From a checkpoint of a small model that answers yes/no questions on an image's attributes: encoder activation relu6.
Rows from block 4 of the image encoder of a small model that answers yes/no questions on an image's attributes, named by matrix and row number. Rows with one number belong to one channel. Each number is 500 + 50 x the weight over its row's rms, rounded and kept within 0 to 999. All counts start at 0. Numbers have three digits each.
After each channel's rows are labels from the 100 images, of 14976, where the channel reaches its highest value: "top examples" is what is common among them. Only what is clearly more common there than usual is listed. The data: scattered letters and digits in many colours. In brackets: how many of the 100, against the usual share in percent.
# convs0: expand 5x5 conv, stride 2 (encoder.blocks.4.convs.0.weight, 128x32x5x5, each kernel summed), inputs 0-31
# convs1: project pointwise conv (encoder.blocks.4.convs.1.weight, 64x128x1x1, transposed), outputs 0-31

convs0.82:469445555619463530416503483458470499594490414514529519542477464498541452466414459520485540593514
convs1.82:540490454512511486536558445398417475517535458580533452553436525531496508472493580483482494548511
top examples: blue (67 vs 20); purple (52 vs 19.7)

convs0.109:565591442494545499550447489523492517555480443558493409476509448528412467508535444406474415444493
convs1.109:525524514460515518526557549480603543492594529593530513398573381563504496493517586470510452509514
top examples: count: one (77 vs 17.2); brown (71 vs 19.9)

convs0.84:516492483435529548523550504405477507418430448474501551383490499523519390464570458514445555526513
convs1.84:435466550470488405602577472501547554487579490503542573493443508455534471473426508452607476529498
top examples: orange (59 vs 19.3); count: one (59 vs 17.2); yellow (52 vs 19.5)

convs0.50:516579541456454527388484477476524569473524447490517409485447458536559545488428458382499501463530
convs1.50:516600496584535479466535418515540562559491506565521460414453571593477497600527508572509457478420
top examples: count: one (42 vs 17.2)

convs0.39:461587573406468578427459476481594483537523568500551478573524592473503528555484517501496493521554
convs1.39:519415405454518539488493410473493487536516501504493641580396474532496499490499487552550512465497
top examples: teal (86 vs 40)

convs0.89:484507545404530504495449529476433503569396476508470467477473414535519481496400432396482546463529
convs1.89:408513599458533538493514446501587548480506561588463427469483521498557527508546495519634545437498
top examples: purple (76 vs 19.7)

convs0.30:511641459478517571505482473540476475506467580468463528502559510539451501478497475566358454481546
convs1.30:479451583567408424488455511486521542449615526514567579490488503575493482424407465497505457503522
top examples: black (85 vs 19.7); count: one (73 vs 17.2)

convs0.67:475425442540485522506384503480428592539385466487493475549460447552501436497419486474510495512451
convs1.67:476570474497395551575469445474506452416458508492411561543479427503549475506547393445491493389467
top examples: blue (56 vs 20); purple (52 vs 19.7)

convs0.40:619625466549572478424525531521536433535507536551518416533477467527483493510550498458476506421503
convs1.40:482626530522539549444585529488551545543446545552573478401431490544479510529522519484540500546494
top examples: count: one (77 vs 17.2); brown (48 vs 19.9)

convs0.110:479485496409568457491528500522589432431451442450485484582513469455454522593498465462444420448534
convs1.110:561561494561461477463451532436539412598490518499447430529529459428514610534566419512581518489493
top examples: red (100 vs 39.4)

convs0.34:524509536485500449448577574497527540531573533506572443533500569492531560518444441447380419530473
convs1.34:494533524474537575492463430395438474556403529486570533549479454451571563560484493473568588477507
top examples: green (100 vs 39.1)

convs0.57:601503500462441430446488500459510594474560530532471425542444440486425506460514541472395452481461
convs1.57:527489492454478645464550443465528422519454583430493476556480517481626588532492580520584501474553
top examples: green (100 vs 39.1)

convs0.86:526398506496557515548479413437498515471452379490512477420444513502475493430580538505487574518445
convs1.86:481453527465512486425569498536472498611476491501567471549542535464404598462515538476563467496539
top examples: purple (49 vs 19.7); count: one (40 vs 17.2)

convs0.42:491454524431535444535544485530483409410423404423490514572492450484456495469485429485418453487517
convs1.42:520524518550470472470447542529489469551489537447451407436534563435431582562548407545601521436504
top examples: red (100 vs 39.4)

convs0.88:520448403522571477518469568438459518563426521502551505464461490584538423555514591450490525474436
convs1.88:487461563431511514414496530394507524425496505577441476467387523407540551532598567473478407423539
top examples: blue (47 vs 20); count: one (44 vs 17.2)

convs0.69:506605535466544588531420409415507493474514547452417539485569546481437554514515504503493486450549
convs1.69:595483546483412582417443620508428578496516467521494491529427501545490427410489513623577496508462
top examples: count: one (84 vs 17.2); black (65 vs 19.7)

convs0.13:563560435531576549555469542499501461454454528520476459450537532443377438483514426458493440448553
convs1.13:486510474450475524559453418551575510489531431471480514502466557457518479542457580433507488501473
top examples: orange (50 vs 19.3); yellow (41 vs 19.5); count: two (37 vs 16.6)

convs0.46:612512625534569414485527505470561434543557521445534473559485478552538553553551513470496510492521
convs1.46:553491559601500426589521457530407498512471551563461473371443468524504503449558524504570550480550
top examples: count: one (55 vs 17.2)

convs0.53:470553465499416465546533554500521474460465528510494527546492601517600636522530558499434468471446
convs1.53:561595489517435398500454370465520573550445509579575564449524513527436483546539531447512480451453
top examples: red (79 vs 39.4); count: one (69 vs 17.2)

convs0.98:481419434488505486505515537498392553575450549530453506482522417534559485505455530465601503516607
convs1.98:542488531479383570538514450498513477514512478469520527556564520507572553493501450470427477507494
top examples: count: one (71 vs 17.2); purple (44 vs 19.7)

convs0.119:534570435539546540492525580566546484553479485519566499513575604467487453396457488547447549533533
convs1.119:576575473529506496506606586520472441569512471498603481481500499567496517515460551537544486496516
top examples: orange (51 vs 19.3); count: one (45 vs 17.2); yellow (42 vs 19.5); count: two (36 vs 16.6)

convs0.92:415475489438436463430502405426495584432466502523571444522537523514530503467503471414547503572541
convs1.92:511475657530523514478504496560456460491543491604492491444435448508483443434542490550443386511486
top examples: yellow (66 vs 19.5); count: one (63 vs 17.2); orange (42 vs 19.3)

convs0.3:472553439437446503454423543444543503480533476451399458524471501628536493508486450404505506501443
convs1.3:540655580513465482474523454481479514404538526497471515484531591520559452474535549552492525514528
top examples: green (99 vs 39.1); count: one (58 vs 17.2)

convs0.8:448540459457574560447448461478524482426516500414588432425469485465527446493521485479596481579476
convs1.8:469468494579467460451482466496515514461526493493508514517591490534411465570420491512424536550426
top examples: teal (100 vs 40)

convs0.83:511480518490474382474457481550514581526499452588443404456454533489509477463522516575383484482465
convs1.83:555543526481624590531499465498422526548509481428544534557519475563527456524542474487452529569584
top examples: green (100 vs 39.1)

convs0.122:460512561511557494563564515524506487444551504627425387453514538551476530459472521484592517504542
convs1.122:447542502534462517464483519442387482569554476440524510465566496632541531492454497587450500545465
top examples: teal (79 vs 40); count: one (45 vs 17.2)

convs0.54:577502456572484607513510541459439499515478586511534539485502462426491419510510399441501557546564
convs1.54:510531544443506482522491464419427558489603492575476480552460515416455484458546535460518521428509
top examples: yellow (47 vs 19.5); orange (45 vs 19.3); white (43 vs 19.4)

convs0.115:577437549459575506523590552525567421449408400443487449554492498445488521516462506468515470497493
convs1.115:466468518627527479559556533485591448475508584433467477473564498426492496521574472561555581456524
top examples: red (100 vs 39.4)

convs0.44:582591577485520485520559410576532547489431433480418535525487430481515522582526488504486486558533
convs1.44:580532557549514453452412448487462450553491518527555520512469457473553464510529470530518517421489
top examples: red (75 vs 39.4); count: one (40 vs 17.2)

convs0.18:517579386503510492466502490436526483435412517549487523399582500526514490528562534460432534438559
convs1.18:497561557606480464433513540452500538546462483433519509462483526540582491473519532455440516514551
top examples: yellow (65 vs 19.5); count: one (63 vs 17.2)

convs0.2:525465409466428527482486483371501488456480507581442583496488457576517467534508428494559490498418
convs1.2:543503527497423474471442449447504548527460446555490532596518374475490483544617491592479455416532
top examples: count: one (70 vs 17.2)

convs0.4:508561464565597474503573485485485533507510499583479464470497509402414540417496455469443485498607
convs1.4:517630472520588514571512569486542561415569382487538488452476519611505521447518554520454572572481
top examples: orange (45 vs 19.3); count: one (39 vs 17.2)

convs0.99:463574419397480439565469570522625500532511568469458483466509476529530500566521485513455503440452
convs1.99:506516554488429492416428489469525561522452551509542499489413581535575500462521521489606362503454
top examples: green (81 vs 39.1); count: one (73 vs 17.2)

convs0.116:452483504520583426465495558547449519499501622564475406585485498542478445482483557481564529556535
convs1.116:464489486560373583455467485463450439489460474453471495520501425498510499494521462536456481559415
top examples: count: one (71 vs 17.2); green (66 vs 39.1)

convs0.66:489590565527461525444460475553423524488541461508493432466499464536483421397439514448594514470434
convs1.66:485513452499426607558463491545546428594500542439550487430560534506511529440429490548524447501438
top examples: teal (65 vs 40); count: one (55 vs 17.2)

convs0.123:482535579473516503399531524564552483528533537452605515480528575522496478483410484466604564448524
convs1.123:432532512423506525475534458457499478477538468566558564433441520453500554483555536578493383573401
top examples: teal (89 vs 40); count: one (51 vs 17.2)

convs0.29:526560439488481555461498428411495564411397526552560515530457456459517486529533460568473423546498
convs1.29:512465497498549468544560419443562516435400521539475580433432431477580532459540539482382455500504
top examples: count: one (68 vs 17.2)

convs0.120:517613538483515505460451478555547508535490514418490437522534567456459572436516578503536522382456
convs1.120:584457470532509422487506497559528511440471538523606508451414452517431494474456515550447528531576
top examples: count: one (85 vs 17.2); black (61 vs 19.7)

convs0.125:540439457512455567483460497494549399580586446581504476547566528498437505465536461473521406478456
convs1.125:531523526547519535572499464548469369417499459536490542502453536555447552517437484573532487441450
top examples: count: one (78 vs 17.2); purple (50 vs 19.7); blue (41 vs 20)

convs0.51:533510444536531455563500508452633542512409539467548461534501465482499488456549536492531455634467
convs1.51:533498446557388524471522529502508480542489453489541552578462523466437528502459443510509560517489
top examples: count: one (72 vs 17.2); white (68 vs 19.4)

convs0.114:458477466493559499535422529516553439379442486543505470477519508444450512403451593482546463426476
convs1.114:564527455537611525481435490578435545451563606514515424510571515558518470557497502423526524538589
top examples: count: one (61 vs 17.2)

convs0.14:478467477514544479359479430411501490495430427553400480481527446525482521485491414497528484510434
convs1.14:535480590512479450407534498516486404509471481548520452403412463531440515533505423431520435433532
top examples: red (100 vs 39.4)

convs0.0:548520501491496554493546591614528536561464522449459402454482519459445492560464541556572501419481
convs1.0:443554472434512378505531482501492428458499533485494502506519492453513509496387511548406439495508
top examples: count: one (67 vs 17.2)

convs0.76:515418416499468496504481592498509507495543446521494371439487518542438550438425523513532413538461
convs1.76:513559392551443524403424629459540505503543476424526514468592576532539555551474484527491517472515
top examples: count: one (66 vs 17.2)

convs0.113:505530574499467522461531600589497486559546515438563392507537495505520490498418503444521584479422
convs1.113:499514431527505440487475448511530549487501483487496432496397535517646557500388573551436434515523
top examples: teal (100 vs 40); count: one (48 vs 17.2)

convs0.105:512502487503559578559433430530505456591479451505485401431441515519515453500469500534488443567610
convs1.105:590511556544416489541385578481524512506466487550450576449566479453510544513508479509358477437529
top examples: orange (58 vs 19.3); yellow (48 vs 19.5); count: one (43 vs 17.2)

convs0.72:508498575501438445510469415459496427439451580511490555418498535544518437429436573426486495457507
convs1.72:583483515495474441457466558578523502511508447472485546546535522463547580525471375510548471405457
top examples: blue (46 vs 20); count: one (37 vs 17.2)

convs0.79:498515557536489489578539505609520544498461483553530452540561562465400497453474446423542531576431
convs1.79:482480463439458493589500535570547399414555461536550403504476465454459433438551443524522531464431
top examples: red (68 vs 39.4); count: one (40 vs 17.2)

convs0.124:578517544374511506442506525469577510458475534457526456569472537415459489546489594553479496427529
convs1.124:514443474527513529636525420471551453538498491449478485538478359410567501461493494465512617474555
top examples: red (94 vs 39.4); count: one (39 vs 17.2)

convs0.41:545525517511480439528448603446569451513531457441486478446487414523560445457463474572482455397456
convs1.41:436556450434509461523440570451525458566465565439560375457538479463561586506558411496551477513466
top examples: red (100 vs 39.4)

convs0.85:500421467457456529507525468453587502399485506487536447533490484470511519429479550377445551514400
convs1.85:535513553587551437565532472553498511446489540472523556485455570532446531460528547502523436411561
top examples: red (96 vs 39.4); count: one (41 vs 17.2)

convs0.37:442497484473546466436473529530509495571541423602448538564483527487494498428507646543493559530509
convs1.37:450519504505568515501473447507375524441488489429439532484491535588603611478432492459508473504492
top examples: green (99 vs 39.1)

convs0.90:478526477517454454574443485496452506564469385568516548502398470445505479452411486416549543517520
convs1.90:472439512474386587568458572471488463544572565594478544563465504490481397505504606495508501448516
top examples: white (76 vs 19.4); count: one (38 vs 17.2)

convs0.112:507583435403502508387469516515445559468506424484589526513560552537530517572515548545526520549473
convs1.112:545589576488458461430525480421403619536558509550494573513495523479469529556479489558478468464446
top examples: count: one (65 vs 17.2); blue (54 vs 20); purple (52 vs 19.7)

convs0.49:466439463556506448506541535473512494451398548453543511548492523427442609535428515452479454552416
convs1.49:533569369400528436514514459501495473497444483453487473536542521539480542421580396435484459464471
top examples: purple (42 vs 19.7); blue (42 vs 20)

convs0.62:483579553502454489490429492445542628528556475485439542516563483509493504509384502393499503543483
convs1.62:528485532490497510606505446549529473457412547549508493533405439523583523520419435527492523565517
top examples: blue (93 vs 20); count: one (43 vs 17.2)

convs0.1:614494448522553456557511569532518474523486476565503477418451503493381425481495432442532494464557
convs1.1:447494512509476486493566578535532518484614550480575514453433452506450500421491569504563443522425
top examples: count: one (76 vs 17.2); brown (42 vs 19.9)

convs0.10:567574437516463445430466486521570468540531511412488436492465451401464497431576466454525476434494
convs1.10:435556484497465396526533539472567531565539526463489393493477457493435519482493488442462500460504
top examples: count: one (55 vs 17.2); white (49 vs 19.4)

convs0.100:587545560536588540520639525527481432512444484567490550441445526493493461442513507530492532464563
convs1.100:453524420441502562625555583497494467429389542474580526452552525488437396521461481444477589487450
top examples: purple (61 vs 19.7); count: one (58 vs 17.2)

convs0.58:501469412543428460494505539520576516596578503482459508508524456498472504534429362451541468510559
convs1.58:485441513476501394534477457481474500461477576556471395485526417481428533588521493510477564510588
top examples: blue (71 vs 20); count: one (58 vs 17.2)

convs0.102:601512476581417423508555520512442521466470555510555533477469457543605566489512421504479533477436
convs1.102:461526592464422526458428433513451569479472491595457517484551399466429500504559501479536494490440
top examples: blue (73 vs 20); count: one (70 vs 17.2)

convs0.103:466493445401474558470529517505511546453433409493492559569570506542515484439456425450421499424534
convs1.103:620606499523522440538513533530487469517477520424453470499460569464489565500405475525598545450463
top examples: red (100 vs 39.4)

convs0.97:704450470463460505484443530465499446564481538531500507498507537498506506550450492583512454478508
convs1.97:492428499554465468560493431488467508486557475518452494609438547503488524476522419471523526504477
top examples: count: one (64 vs 17.2)

convs0.104:582492530434430560463505525517491485525491513453611519561534514529556557552548500608465533594469
convs1.104:457520504419497361447552506433528563381546459496525481486428480472587437509481517551481471471501
top examples: green (77 vs 39.1); count: one (66 vs 17.2)

convs0.23:579556465558565494479514489500438514462467506534535409411571551496467517449536414405435496469539
convs1.23:508486521550514559539464530525507528524576475527572547441603451606527397491525472520455525583542
top examples: orange (51 vs 19.3); yellow (45 vs 19.5); count: one (39 vs 17.2)

convs0.31:574463449529604568472570503509491479522427554465479530502493483397525453434496424448423458456519
convs1.31:500538480548493452500429513452498407526537502477569460422533505394515527434569414514502572518470
top examples: red (100 vs 39.4)

convs0.75:510479494412552461461562611548535483588497544477518467503534531462444505576462504441580597526514
convs1.75:526539545457589438464465485571376451524555468516440529536467498556410508464505534554521428553531
top examples: red (98 vs 39.4); count: one (46 vs 17.2)

convs0.56:471496528427563430528506518567615426399509438495522497534506450589486489534445462451467494443532
convs1.56:576545553566473500521561580441455465566589497557481500404418464493485573555628441494486518518426
top examples: red (100 vs 39.4)

convs0.55:458503537529508440480468508594469526526471436375501554508528412476497426488549418525570490419504
convs1.55:423380447529520434516504429534489447432461502511399409490560550514403532516427514487582524491452
top examples: blue (69 vs 20); purple (51 vs 19.7)

convs0.24:467582422470397439411479501461493533534420412577532510480499532487423495498421477516481498553487
convs1.24:468532475490497413520477443531505487551447496541500498473456537548577446454447497526558460464426
top examples: count: one (68 vs 17.2)

convs0.117:492565544541516495517448546580526460527555480592519491458569572490396480426483563467414480488555
convs1.117:469519635456555533514517499587494502495498445449655525507476477501617534497452569476563479492492
top examples: count: one (66 vs 17.2)

convs0.36:511562455563631539435545501475550516514490536579468430586547491556510584536562481485509471493538
convs1.36:593604578508537511531554530375440576585524435514552541547459499616514475485527455467486424506511
top examples: count: one (61 vs 17.2)